config.yaml
encoder_arch: "gmlp"
model: "contrastive image-text model"
dataset: "rendered landscapes of hills, water and sky"
train_examples: 145000
image_size: 64
crop_scale_min: 1
horizontal_flip: true
translate: 0.06
cutout: 0.25
tokenizer: "word"
vocab_size: 34
loss: "sigmoid"
embed_dim: 128
encoder_norm: "layernorm"
encoder_mlp_ratio: 3
encoder_drop_path: 0.05
encoder_patch_size: [8, 8]
encoder_conv_stem: false
encoder_layers: 12
encoder_width: 256
text_encoder_causal: true
text_encoder_width: 192
text_encoder_layers: 12
text_encoder_norm: "layernorm"
text_encoder_norm_position: "pre"
text_encoder_activation: "geglu"
text_encoder_mlp_ratio: 2.67
text_encoder_head_dim: 64
text_encoder_fused_qkv: true
text_encoder_bias: "all"
text_encoder_qk_norm: false
text_encoder_parallel_block: false
text_encoder_dropout: 0.05
text_encoder_inner_norm: false
text_encoder_drop_path: 0.05
text_encoder_positions: "sincos"
residual_init: "scaled_by_depth"
optimizer: "adamw"
lr: 0.0017
beta1: 0.9
beta2: 0.999
eps: 1e-06
grad_clip: 3.0
ema_decay: 0.99
steps: 10400
batch_size: 128
epochs: 9.2
lr_schedule: "linear"
final_lr_fraction: 0
warmup_steps: 1040
weight_decay: 0.1
Rows from block 6 of the text encoder of a small contrastive image-text model, named by matrix and row number. Rows with one number belong to one neuron. Each number is 50 + 12 x the weight over its row's rms, rounded and kept within 0 to 99. All counts start at 0.
After each neuron's rows are labels from the 100 texts, of 14976, where the neuron reaches its largest size: "fires on" is the input token at the peak. Only what is clearly more common there than usual is listed. The data: rendered landscapes of hills, water and sky.
# gate: MLP gate (text_encoder.blocks.6.mlp.gate.weight, 512x192), inputs 0-191
# fc1: MLP up (text_encoder.blocks.6.mlp.fc1.weight, 512x192), inputs 0-191
# fc2: MLP down (text_encoder.blocks.6.mlp.fc2.weight, 192x512, transposed), outputs 0-191

gate.392:74 43 32 59 55 53 61 49 41 40 54 67 41 52 66 50 51 56 54 59 49 62 58 77 38 40 30 47 45 51 58 49 35 50 32 45 47 53 40 40 63 34 56 40 42 54 33 16 67 36 44 49 48 31 52 43 40 57 34 53 28 42 63 46 34 62 66 46 69 55 46 40 40 36 54 64 45 78 62 37 43 40 62 48 55 58 53 60 29 36 51 71 40 64 55 45 57 51 56 46 43 59 65 58 50 72 41 50 55 49 51 66 46 46 42 40 58 42 61 16 79 46 62 30 56 56 59 50 36 38 45 66 43 63 50 54 49 27 24 64 46 37 39 58 49 73 48 34 49 65 64 40 37 60 51 64 51 39 49 42 58 59 41 39 21 54 43 65 61 60 34 50 66 61 52 61 65 66 55 58 50 62 49 65 51 39 46 75 67 56 54 28
fc1.392:46 41 61 79 28 50 62 49 51 65 57 45 58 40 55 71 60 43 68 53 64 23 18 71 54 48 50 47 48 41 42 66 38 59 59 35 59 57 54 47 48 54 48 51 40 64 40 36 33 41 51 48 44 32 32 49 31 47 59 49 65 59 46 55 42 62 69 38 65 71 30 37 44 50 39 47 59 43 49 78 46 53 25 45 34 48 51 43 54 41 35 28 59 35 34 57 51 37 38 44 40 68 52 58 60 36 63 32 50 45 67 45 51 56 50 64 54 63 62 57 38 64 66 41 38 64 51 69 55 58 39 52 64 59 57 37 68 46 62 24 74 40 50 41 58 42 55 45 44 57 57 62 58 51 44 26 60 50 63 56 58 61 45 42 55 34 68 38 63 50 56 71 47 46 55 59 30 54 49 28 44 30 53 51 64 36 30 40 77 56 35 47
fc2.392:81 50 52 32 49 39 64 59 35 32 49 47 47 30 62 63 78 53 54 65 43 27 67 50 25 46 26 55 54 54 49 49 53 39 39 19 46 64 41 58 43 47 32 56 50 41 23 30 58 60 46 45 47 47 47 58 44 97 61 53 53 44 63 53 39 24 37 60 63 46 46 29 43 35 55 57 36 70 50 53 76 37 60 47 74 64 63 44 36 46 54 65 57 52 36 53 44 71 53 42 57 51 44 36 48 60 39 36 20 45 38 52 38 47 47 39 54 52 59 42 71 35 49 57 54 50 42 53 60 53 49 50 36 64 58 48 48 35 51 57 61 49 72 55 40 46 55 56 42 66 61 43 46 35 32 60 45 34 48 64 46 53 56 61 44 46 45 67 39 58 49 59 55 50 60 46 50 32 76 56 60 57 61 39 43 51 57 63 40 30 56 54
fires on: "noon"

gate.388:56 42 63 56 48 52 54 32 53 42 37 47 57 30 45 28 67 36 47 55 58 64 40 53 46 46 49 62 67 70 59 46 38 48 40 41 31 29 45 60 35 57 53 37 52 47 42 31 59 38 65 68 61 61 78 60 49 45 57 62 56 49 42 60 37 58 48 42 25 49 57 60 16 59 80 52 45 67 61 47 58 58 59 76 39 37 35 61 58 54 76 60 51 52 67 62 57 40 63 50 51 58 67 65 54 35 32 59 57 49 39 61 52 59 73 50 52 59 33 32 54 42 32 54 60 52 51 59 61 43 52 53 54 60 60 56 42 46 22 55 43 30 51 69 34 56 59 69 43 63 50 41 44 50 60 45 53 51 29 62 41 62 74 50 34 38 43 40 57 37 48 79 35 59 54 57 37 79 50 78 51 35 54 59 52 46 48 50 42 55 63 49
fc1.388:66 70 64 73 45 51 43 48 48 61 56 36 50 51 58 38 43 28 33 51 49 58 49 39 44 29 37 37 41 37 65 59 31 62 60 34 55 42 34 76 47 65 64 54 43 58 35 43 34 36 50 52 59 56 62 61 52 58 37 37 35 56 77 47 53 62 87 63 22 37 43 39 57 46 79 46 54 66 44 68 38 57 60 67 64 41 42 37 69 56 49 67 40 39 41 42 56 58 54 69 47 52 50 40 46 40 50 59 57 22 60 53 20 60 45 49 58 43 62 45 50 51 39 47 57 75 66 26 55 55 48 41 42 65 55 74 60 50 30 67 43 52 58 65 46 40 44 69 50 63 36 60 29 43 35 37 51 43 33 36 40 50 57 58 52 66 41 49 50 48 58 61 55 36 66 42 64 53 46 60 61 52 41 53 63 65 60 49 52 67 58 52
fc2.388:38 47 44 45 45 57 68 56 55 83 49 62 56 47 18 60 23 57 75 55 42 59 50 59 46 60 52 44 56 52 41 34 76 57 65 76 44 40 67 46 52 47 42 57 33 42 64 65 32 67 61 40 56 49 45 52 59 21 41 40 54 54 54 48 76 45 41 40 67 47 50 42 63 75 47 26 43 59 78 30 43 54 57 41 44 26 31 29 44 70 38 46 42 48 37 50 51 48 34 43 30 46 52 56 36 70 63 41 43 41 40 50 79 56 33 49 43 54 41 64 54 43 69 28 45 47 67 41 36 56 53 65 58 41 82 44 51 46 48 48 36 54 42 34 57 58 62 43 47 48 46 43 56 52 58 65 53 38 53 70 51 61 35 55 57 54 59 44 37 60 48 41 55 68 55 50 44 38 52 66 52 43 22 59 50 61 39 57 48 44 48 47
fires on: "overcast"

gate.110:63 54 34 30 52 47 34 53 50 46 69 54 60 53 61 30 68 47 43 28 71 48 49 64 52 42 70 57 57 66 36 54 23 37 44 32 25 73 42 58 40 72 48 33 61 58 43 49 58 47 39 48 60 41 64 29 45 47 51 60 38 44 32 58 55 29 57 50 30 61 47 69 39 75 54 69 23 43 30 60 50 46 66 66 46 60 71 49 64 55 44 46 51 47 38 39 59 35 56 63 77 68 57 45 38 48 49 55 58 60 35 67 45 52 62 49 68 52 46 57 57 29 35 35 40 53 29 63 63 57 45 53 49 69 43 45 60 35 53 60 50 49 42 55 41 52 57 63 61 52 71 43 55 60 62 35 37 53 48 69 40 46 62 50 40 25 40 35 42 32 68 65 46 51 40 33 37 51 29 57 53 47 54 48 65 43 55 41 64 44 62 54
fc1.110:62 41 48 51 62 48 49 44 43 81 64 50 43 50 29 38 65 42 49 51 69 31 58 69 72 54 43 48 42 40 54 36 63 25 48 39 47 44 38 66 52 71 46 50 44 35 29 37 47 63 48 25 31 53 65 49 51 38 46 55 46 59 20 40 62 61 54 64 43 40 46 62 42 37 68 50 67 35 83 52 46 61 52 56 49 42 70 55 65 40 56 36 25 68 31 39 33 51 56 58 59 26 50 44 72 58 65 67 35 53 64 49 21 50 47 72 79 41 51 62 45 43 41 40 57 77 50 60 36 45 39 55 40 42 41 65 55 35 49 61 55 49 38 32 45 33 38 51 56 41 42 67 60 45 51 52 52 61 47 43 50 67 39 49 56 45 50 30 58 49 44 46 63 70 48 31 44 36 46 48 55 38 65 46 45 47 46 48 60 38 44 63
fc2.110:35 49 54 39 35 44 43 43 37 38 35 54 53 47 49 30 64 37 53 43 56 40 39 67 62 49 41 56 32 62 42 53 45 69 87 41 59 48 43 58 60 55 59 71 55 47 40 56 34 64 57 50 25 59 40 52 63 18 49 59 71 63 38 53 54 63 53 36 27 34 51 39 46 48 41 74 55 35 66 69 44 44 48 32 71 48 26 62 57 45 79 38 56 62 50 55 46 55 51 34 26 28 51 55 63 49 59 48 43 61 41 40 52 67 66 68 45 37 61 74 49 52 49 51 53 68 61 64 53 55 64 34 59 44 49 55 39 48 51 41 53 48 45 45 61 46 58 43 71 66 48 45 31 69 44 54 38 52 36 48 67 43 47 52 29 37 56 33 38 75 60 57 38 43 33 47 69 46 32 54 33 56 46 44 52 61 55 70 50 67 35 58
fires on: "noon"

gate.189:34 43 58 43 62 65 44 52 52 53 81 55 46 57 50 41 54 48 70 47 56 64 37 45 58 35 71 77 53 54 25 49 35 45 29 55 23 46 36 40 44 42 48 33 57 67 61 45 38 47 51 33 48 49 39 46 46 51 38 61 41 40 45 35 32 63 60 50 62 51 67 55 63 48 67 52 50 59 32 48 50 56 52 44 61 59 42 57 74 51 59 30 63 41 51 17 73 48 44 60 52 63 47 54 59 47 27 72 51 54 54 43 52 36 56 52 58 62 52 32 52 61 56 52 50 43 49 34 42 52 75 57 49 41 72 58 56 52 41 29 35 42 52 62 67 71 50 54 47 44 62 64 48 26 62 46 33 50 52 51 28 46 48 58 52 41 59 50 35 40 50 34 66 57 27 61 40 37 25 75 65 42 26 51 42 74 26 66 46 55 53 46
fc1.189:56 73 44 63 32 42 47 55 42 52 31 36 42 56 67 41 35 54 29 43 55 56 55 70 43 74 59 50 49 57 43 32 71 54 51 52 41 51 52 38 50 58 41 08 46 63 43 48 49 42 54 46 54 51 79 71 69 42 55 52 40 65 43 36 59 37 47 61 49 44 41 52 30 45 40 52 30 48 74 52 36 62 46 32 37 32 36 42 37 38 52 41 55 66 65 57 51 58 56 45 59 37 62 54 53 66 59 30 63 49 68 60 37 54 48 67 65 73 66 63 72 55 48 55 57 67 62 28 50 55 50 56 58 33 50 62 44 42 44 34 36 35 61 45 36 33 46 32 43 61 22 53 61 41 39 56 25 53 55 37 49 47 44 45 70 58 41 45 53 24 34 34 55 44 60 56 44 38 50 58 64 65 72 54 54 40 53 43 67 45 62 60
fc2.189:30 33 75 46 53 20 63 41 49 51 32 50 52 67 64 49 53 39 59 53 54 64 53 47 45 41 40 44 50 55 69 49 31 49 58 38 53 65 51 59 61 64 66 42 66 36 61 58 72 38 47 65 57 57 48 49 53 68 48 40 59 53 40 52 63 70 41 59 39 43 55 52 46 44 53 49 47 64 24 78 25 45 60 57 41 51 47 53 64 81 59 40 37 47 72 34 55 51 37 38 76 43 41 52 48 28 54 59 68 60 15 45 53 42 62 56 56 56 33 49 40 36 51 42 38 48 48 43 54 40 54 59 41 46 74 45 58 40 56 62 52 75 58 48 49 64 54 48 64 51 62 47 58 61 48 48 26 42 31 51 28 74 78 43 52 28 41 54 44 56 64 53 43 56 63 51 39 73 66 56 49 37 52 65 59 52 42 46 48 48 64 24
fires on: "noon"

gate.433:52 71 58 50 63 58 59 58 63 57 48 40 53 57 33 65 44 63 34 58 69 34 48 59 33 50 66 37 42 28 60 43 73 56 46 29 35 36 48 50 46 52 42 47 38 46 57 40 65 49 62 34 41 47 55 49 50 50 57 44 30 49 47 56 52 62 53 66 55 37 46 77 51 48 35 54 25 40 72 44 41 76 37 21 71 62 78 65 60 63 41 31 57 32 64 50 47 53 71 75 36 67 55 56 38 73 46 36 49 44 49 48 45 61 37 60 46 48 42 54 61 54 35 57 62 61 51 38 33 35 68 53 61 54 53 48 68 40 74 37 63 50 46 62 53 67 74 43 62 37 50 55 48 47 52 52 72 57 58 65 46 35 21 56 28 39 62 40 58 66 51 62 55 58 54 46 41 39 48 31 57 45 29 45 47 41 47 71 56 51 53 51
fc1.433:46 30 41 38 52 46 34 43 29 48 80 58 29 62 46 48 36 55 34 44 64 50 73 57 43 41 50 58 40 48 66 60 63 42 52 53 53 39 55 70 64 61 51 46 46 46 62 55 81 39 57 42 65 58 61 45 56 48 43 38 59 40 61 51 53 30 53 44 39 53 32 73 52 33 39 62 41 63 41 47 51 44 61 64 71 60 53 53 53 54 34 56 60 25 51 52 54 37 67 62 48 39 53 47 66 57 55 54 62 43 51 71 35 70 79 31 47 50 62 45 60 46 33 48 55 47 31 35 53 49 44 42 51 50 14 45 65 39 41 64 71 48 45 49 25 35 54 40 72 62 24 45 71 45 66 57 46 53 53 64 36 41 64 53 41 61 49 53 28 51 64 55 40 52 38 57 43 69 62 41 40 38 66 61 68 31 32 52 44 52 36 63
fc2.433:71 46 31 45 29 83 60 46 53 88 43 49 47 32 36 66 31 77 57 65 47 33 58 52 52 53 73 43 49 50 51 29 51 50 57 68 42 25 58 40 49 33 61 47 43 58 49 62 23 80 51 48 56 52 53 53 45 14 54 70 69 57 42 48 66 52 43 47 62 38 53 57 59 61 53 22 45 56 67 34 56 48 49 35 48 39 29 43 36 61 52 51 45 50 30 55 54 33 39 55 26 73 61 48 44 57 48 38 18 51 66 47 51 53 30 55 42 58 43 69 45 41 53 52 43 49 66 40 40 40 58 55 57 66 68 41 52 55 63 51 27 55 50 47 61 54 56 65 46 45 47 44 56 42 45 62 59 37 52 50 54 49 41 55 58 42 63 55 42 46 39 60 43 66 48 46 40 34 22 59 65 53 46 38 45 54 43 47 55 44 54 55
fires on: "in"

gate.170:56 21 40 41 56 63 48 62 44 63 40 47 49 53 62 54 45 48 43 50 61 75 57 60 30 57 37 54 62 51 54 45 58 63 43 31 22 49 40 50 49 75 63 61 67 39 57 56 69 26 42 40 62 62 62 50 53 62 34 55 49 70 52 51 38 56 84 54 34 61 61 40 58 50 72 64 54 52 60 31 54 77 49 48 57 57 70 25 52 60 72 45 56 39 45 35 57 26 65 52 65 40 44 72 33 52 51 63 47 50 47 60 37 70 50 46 61 46 48 36 57 51 47 54 54 36 32 41 43 48 43 48 43 38 42 32 55 40 31 68 43 45 51 54 49 36 65 46 49 39 35 50 38 64 54 29 53 42 33 48 60 41 48 69 43 42 50 48 56 33 40 66 36 64 50 59 46 64 35 64 60 62 49 72 68 84 49 46 67 53 64 43
fc1.170:46 46 21 40 29 34 52 65 51 53 74 62 46 49 59 27 49 63 50 51 50 68 50 44 47 66 39 66 52 43 54 48 12 44 48 46 50 77 23 44 53 47 56 50 53 54 51 45 34 66 67 15 55 48 69 50 56 71 65 60 47 56 45 40 45 55 67 31 43 33 65 72 43 29 54 45 24 50 50 53 39 56 57 41 42 43 46 49 59 23 66 44 60 37 59 43 64 63 51 23 48 56 43 47 45 49 57 45 33 46 41 33 58 55 47 54 40 50 38 69 58 39 52 48 41 60 45 56 39 53 47 47 54 48 59 63 48 38 52 65 51 71 48 41 48 46 58 55 53 67 25 33 43 56 28 55 46 50 52 37 55 56 21 61 40 58 36 61 70 57 67 63 36 44 70 71 54 33 51 55 60 62 68 39 34 51 44 48 55 52 63 70
fc2.170:36 52 48 42 56 61 44 41 54 75 60 49 66 42 42 66 28 61 41 69 49 72 57 41 52 28 61 48 46 31 62 50 65 34 40 55 35 45 79 45 59 45 49 58 69 50 56 60 49 43 63 49 62 44 55 44 49 63 56 36 29 47 51 50 42 37 45 56 55 19 51 53 83 50 44 49 57 33 56 43 36 54 81 52 61 48 51 33 51 64 60 46 49 39 28 51 55 51 38 54 57 52 65 52 40 54 52 51 58 35 35 69 64 53 38 41 26 54 58 28 57 68 53 52 54 46 46 27 47 52 62 48 42 59 47 46 59 45 46 46 57 56 40 68 43 54 61 43 44 35 46 62 65 64 52 43 53 00 41 58 46 66 68 31 55 58 62 62 57 35 51 42 37 66 51 56 39 66 37 52 71 58 35 70 53 47 51 32 64 54 54 25
fires on: "overcast"

gate.46:67 48 65 55 42 43 41 48 44 36 36 63 41 59 32 51 48 40 47 45 58 47 42 52 42 55 47 52 50 58 53 36 47 24 43 30 40 49 47 66 51 64 48 61 50 30 48 50 61 43 25 32 45 37 48 58 49 53 58 51 33 40 43 67 41 54 58 67 25 62 63 71 41 39 59 52 44 39 44 51 30 39 43 64 58 65 47 53 51 44 43 66 41 70 29 49 29 40 34 49 69 43 40 63 45 40 43 47 72 58 63 62 41 34 66 55 45 40 38 44 52 39 58 57 68 45 33 36 41 46 46 41 32 66 46 56 62 58 57 70 47 38 42 52 30 64 54 48 48 26 59 47 15 53 57 12 41 50 34 33 34 34 85 61 62 52 50 30 52 51 57 52 40 34 49 65 63 61 65 43 46 61 43 72 53 42 30 51 69 53 36 48
fc1.46:49 34 45 43 56 66 49 48 45 46 23 67 68 53 49 42 63 43 58 38 51 38 78 57 62 56 52 57 43 63 49 51 49 67 79 58 50 61 59 27 48 54 43 58 53 57 50 41 26 25 27 55 53 48 51 49 67 33 38 34 57 81 66 44 64 46 42 58 42 38 65 51 62 42 49 49 62 56 68 45 53 54 38 46 60 61 44 40 30 42 32 49 64 44 58 60 38 29 46 55 36 56 74 29 54 58 61 51 75 40 44 53 46 66 37 57 65 54 61 36 45 25 57 60 56 76 58 41 32 44 47 61 65 37 43 27 51 50 44 57 53 58 49 31 38 54 48 51 56 59 40 38 73 45 62 58 63 71 55 78 62 39 44 42 59 60 65 63 35 47 58 43 60 72 52 49 46 60 42 40 45 32 46 46 54 43 49 48 33 21 58 63
fc2.46:59 57 42 41 52 58 43 34 48 49 54 50 59 63 45 26 68 38 54 54 57 30 43 53 45 54 55 39 40 58 41 59 46 47 47 49 59 36 35 55 45 53 60 36 55 64 37 20 59 42 22 60 57 48 58 57 62 36 58 50 59 34 40 62 39 62 51 52 48 64 59 48 38 56 51 40 37 73 29 51 54 60 52 52 54 57 45 67 66 53 54 62 57 61 71 36 38 39 74 61 57 64 35 51 49 58 60 56 41 52 52 51 40 40 54 56 50 34 23 60 49 49 49 50 46 50 40 67 56 37 50 40 49 53 45 48 70 63 34 68 74 30 50 64 63 48 52 69 49 36 53 52 52 57 56 50 52 66 41 23 46 58 46 30 51 36 30 47 67 55 47 64 44 50 63 40 48 66 30 52 61 39 53 49 47 60 12 80 00 51 67 67
fires on: "in"; ","

gate.166:51 42 54 31 67 60 37 43 47 34 55 43 62 60 63 62 73 53 35 42 44 48 53 38 31 58 60 62 12 42 50 50 42 60 44 40 39 32 38 38 62 43 60 36 56 57 48 38 36 38 57 65 40 64 46 64 69 61 50 55 59 41 39 79 52 46 38 45 75 60 55 66 33 63 52 74 49 74 28 41 34 58 43 54 40 53 23 61 34 62 42 65 29 67 74 56 49 71 72 54 60 47 51 48 60 48 67 57 70 63 50 61 47 39 66 57 41 54 45 52 48 37 45 53 63 45 42 52 59 31 48 53 56 33 57 37 45 56 65 58 59 35 74 49 70 63 52 43 43 43 66 64 56 42 51 39 52 72 55 51 41 60 38 20 41 50 58 41 38 37 55 73 53 44 44 60 55 33 68 63 54 51 54 40 42 43 52 61 41 39 47 56
fc1.166:43 53 58 49 30 51 30 06 59 71 38 40 62 52 68 50 66 45 52 55 54 52 53 31 31 44 61 45 61 39 41 36 43 52 25 61 36 64 71 47 49 51 53 44 62 47 39 48 35 48 64 25 46 53 53 29 52 67 59 31 60 49 66 81 49 67 52 51 37 54 42 56 56 42 65 60 61 47 51 67 31 52 40 37 45 70 64 49 31 70 28 52 58 53 42 39 38 56 46 30 62 66 60 46 49 37 53 27 57 35 60 57 36 45 41 24 45 59 63 47 37 43 52 61 47 60 58 59 55 61 44 59 69 35 65 71 52 63 68 48 44 41 57 51 52 50 45 48 34 60 41 53 49 39 48 70 63 43 73 60 69 73 68 54 63 41 51 41 65 48 63 58 23 64 45 42 44 43 44 46 53 51 50 72 66 46 48 42 45 53 49 48
fc2.166:45 63 03 32 47 41 47 42 46 33 50 61 46 60 27 44 72 70 57 55 47 44 57 24 57 68 51 51 46 50 38 52 62 43 43 60 54 51 34 32 37 47 56 41 25 50 39 44 31 58 40 58 62 34 53 61 61 60 44 51 68 55 80 42 46 68 33 73 59 48 58 62 40 62 50 59 26 51 46 12 45 42 58 40 43 43 61 33 36 41 27 52 51 56 50 54 59 44 37 46 69 58 38 50 52 54 56 78 27 47 75 52 55 45 34 53 51 46 59 54 48 56 61 51 48 34 70 59 39 40 60 64 50 53 80 56 65 50 59 41 62 38 47 57 53 47 36 59 49 50 56 41 51 42 51 64 53 55 66 57 63 59 40 22 70 54 47 49 58 65 46 57 51 37 53 45 54 48 60 57 47 54 54 37 48 28 47 64 30 52 55 48
fires on: "noon"

gate.309:57 55 54 59 59 58 66 54 66 42 67 70 49 50 55 49 52 56 71 46 60 62 48 66 72 41 78 50 61 47 54 70 60 47 70 19 24 44 37 70 43 56 49 45 47 41 65 42 66 38 59 59 64 33 52 54 77 64 53 53 43 33 58 42 36 59 62 47 61 37 50 72 38 37 53 56 53 57 59 44 37 58 64 53 56 60 46 45 46 63 54 46 58 55 69 54 26 57 52 59 60 45 46 50 36 41 42 32 52 74 50 26 48 47 32 45 50 64 50 44 51 55 76 62 56 48 42 56 46 49 40 59 49 49 55 40 47 70 37 43 51 48 64 51 63 39 50 53 45 46 35 71 47 62 57 77 64 43 51 46 55 85 55 55 35 72 33 45 70 44 50 29 41 76 43 72 68 63 36 33 69 38 51 55 59 35 56 47 61 51 67 51
fc1.309:53 54 49 46 35 48 32 46 24 28 52 37 56 36 59 31 73 73 43 33 67 23 66 37 41 58 43 30 47 47 43 48 44 64 72 63 35 41 58 56 32 42 57 34 63 51 19 33 58 39 41 67 63 44 48 56 49 42 44 36 44 76 37 46 54 27 52 67 54 55 44 70 64 42 60 56 58 53 51 73 49 63 56 59 42 59 54 53 51 35 48 37 56 34 45 58 49 33 43 40 59 30 36 60 56 48 54 42 22 39 48 41 50 47 63 61 43 34 38 62 44 53 72 42 55 40 48 44 21 47 76 41 57 68 49 53 57 30 40 50 62 55 51 43 30 68 46 48 51 51 36 37 59 54 51 50 79 58 56 49 46 44 57 50 26 42 55 50 49 53 34 52 35 54 41 40 52 29 55 59 41 35 66 51 49 35 52 57 66 62 53 74
fc2.309:68 52 40 43 44 70 39 50 55 56 65 66 71 53 64 55 61 61 52 59 32 46 69 51 52 47 54 53 52 36 56 51 97 52 52 67 46 50 39 51 35 40 39 62 45 66 41 44 40 67 59 31 46 33 38 58 42 35 50 53 58 68 53 54 35 40 51 50 59 31 44 39 86 47 28 33 55 46 76 31 56 55 47 16 55 55 46 28 50 57 53 41 58 36 37 44 41 41 48 51 45 66 62 47 48 69 43 53 32 45 59 52 69 54 28 54 30 53 64 44 42 77 74 67 60 64 47 54 40 56 43 50 60 49 56 39 36 54 58 46 33 46 30 49 52 53 61 47 32 50 38 31 41 33 52 61 47 33 59 60 45 31 44 63 62 54 70 42 30 40 44 47 60 72 47 53 43 57 48 59 46 63 42 35 39 58 59 42 48 45 53 40
fires on: "overcast"

gate.98:70 67 58 45 29 67 61 40 42 61 62 59 35 54 61 52 55 54 35 42 51 40 46 60 49 25 44 49 40 51 49 73 67 46 33 55 58 33 60 58 33 42 53 43 51 51 49 57 60 38 41 60 52 49 56 68 53 53 55 76 71 60 34 61 50 46 62 40 45 65 54 54 55 70 52 42 43 66 45 45 41 48 62 43 49 64 42 51 58 46 60 49 61 49 52 47 59 54 55 65 56 58 34 43 37 34 63 54 46 61 56 48 39 44 61 69 39 48 60 39 53 43 37 37 68 37 35 46 52 59 59 28 62 51 49 54 52 55 34 66 53 49 35 52 49 49 23 35 30 29 36 64 58 60 48 56 43 73 59 44 27 25 57 50 37 41 23 41 66 19 50 65 30 31 48 73 49 55 34 56 74 30 57 86 68 55 34 58 38 37 39 59
fc1.98:31 55 58 40 68 42 52 66 42 33 63 50 49 44 33 55 66 50 41 70 38 50 48 50 61 40 45 43 47 55 35 66 51 55 68 48 53 43 43 48 52 52 40 50 54 70 42 47 71 53 42 44 64 47 64 58 56 60 57 59 55 51 60 61 53 26 59 30 36 45 64 59 38 40 52 53 39 71 61 55 49 68 41 65 51 64 38 64 17 54 56 58 49 46 60 49 47 50 50 30 45 45 31 63 59 52 66 69 55 55 56 55 58 45 73 67 63 33 31 60 52 61 33 45 78 58 48 43 44 53 23 70 46 74 56 50 50 53 50 39 45 55 45 46 62 62 53 25 41 46 43 40 71 66 37 63 69 53 70 49 75 38 60 39 65 48 39 52 31 43 67 67 23 54 51 31 38 51 36 47 67 12 58 59 56 35 68 50 53 47 59 56
fc2.98:59 46 36 53 34 30 49 49 60 50 55 49 61 57 47 48 50 56 46 49 43 54 65 52 56 53 47 41 51 39 41 48 40 67 48 63 57 56 48 47 67 57 49 50 47 22 45 54 22 63 83 41 30 54 54 45 37 34 43 33 43 53 67 36 58 59 48 53 59 00 47 46 60 52 54 60 45 24 63 50 63 50 46 40 55 40 49 20 60 33 57 33 53 43 25 49 49 43 41 47 49 47 56 43 43 58 68 47 50 48 65 48 47 73 44 52 53 53 69 45 50 50 58 29 45 68 68 58 55 49 54 57 64 62 66 54 40 57 63 40 37 44 46 60 64 50 52 55 71 76 57 48 41 50 39 53 33 39 20 58 54 70 48 67 43 58 64 60 34 75 49 41 59 56 48 47 58 49 50 56 37 70 55 39 43 81 48 25 51 47 75 31
fires on: "overcast"

gate.263:77 70 58 37 45 33 54 50 46 55 68 52 39 62 53 48 57 46 50 54 55 40 50 61 39 53 54 62 38 42 49 33 34 40 39 54 47 47 39 48 72 51 46 26 47 37 56 37 53 66 43 53 59 37 60 58 40 67 51 60 76 58 60 64 55 51 59 50 49 56 43 70 42 39 59 21 32 54 48 66 56 69 71 43 39 48 53 66 52 26 36 61 64 47 55 55 53 51 37 53 47 61 36 51 49 44 49 50 54 52 64 55 46 51 81 79 63 43 37 41 53 40 30 52 45 54 45 58 35 59 52 45 43 75 36 72 56 27 58 66 56 23 53 45 77 51 12 72 44 50 54 49 28 28 39 65 39 50 36 63 47 65 46 37 57 32 40 47 77 43 41 46 42 47 41 54 46 44 60 51 69 51 75 54 59 46 51 42 43 47 53 62
fc1.263:62 37 53 47 43 31 54 53 39 46 37 51 70 63 42 47 37 59 43 55 42 31 32 62 34 47 38 65 44 50 39 52 44 58 50 37 60 41 41 53 42 53 26 20 58 56 45 30 70 59 31 57 25 27 34 45 47 48 70 70 56 38 58 59 70 48 56 43 44 73 63 30 37 30 57 55 47 62 37 65 65 37 57 40 56 30 45 61 45 68 45 46 60 56 66 37 60 43 61 34 34 37 40 29 51 51 45 46 63 39 41 48 54 42 61 55 59 59 56 42 54 43 64 57 36 57 55 44 60 50 42 32 45 49 54 58 47 37 48 35 44 46 51 23 56 45 38 42 52 31 53 52 60 48 54 49 41 77 89 57 29 60 55 75 48 23 53 45 55 35 44 64 67 37 33 39 70 48 45 44 34 66 55 49 50 32 42 52 52 57 43 65
fc2.263:67 52 56 49 56 64 65 47 55 76 66 52 51 45 42 77 27 49 53 58 39 61 58 36 43 29 41 41 53 40 59 28 70 41 47 47 41 19 73 44 52 38 69 60 47 33 54 54 55 30 54 48 79 46 69 46 68 52 35 47 20 57 44 48 35 53 40 65 48 30 42 65 58 53 57 44 44 47 62 44 40 66 57 57 48 50 49 37 50 54 52 58 41 41 29 58 52 39 59 56 83 61 53 63 52 45 48 45 53 48 29 53 54 51 48 43 39 63 27 44 49 41 35 31 58 44 41 37 42 50 54 50 44 51 68 51 55 41 48 65 58 48 63 56 59 54 63 44 56 49 33 53 62 35 43 58 63 39 30 61 41 70 60 36 55 47 35 65 73 52 33 48 44 59 53 39 34 65 63 39 85 47 34 74 45 49 35 44 49 47 64 22
fires on: "in"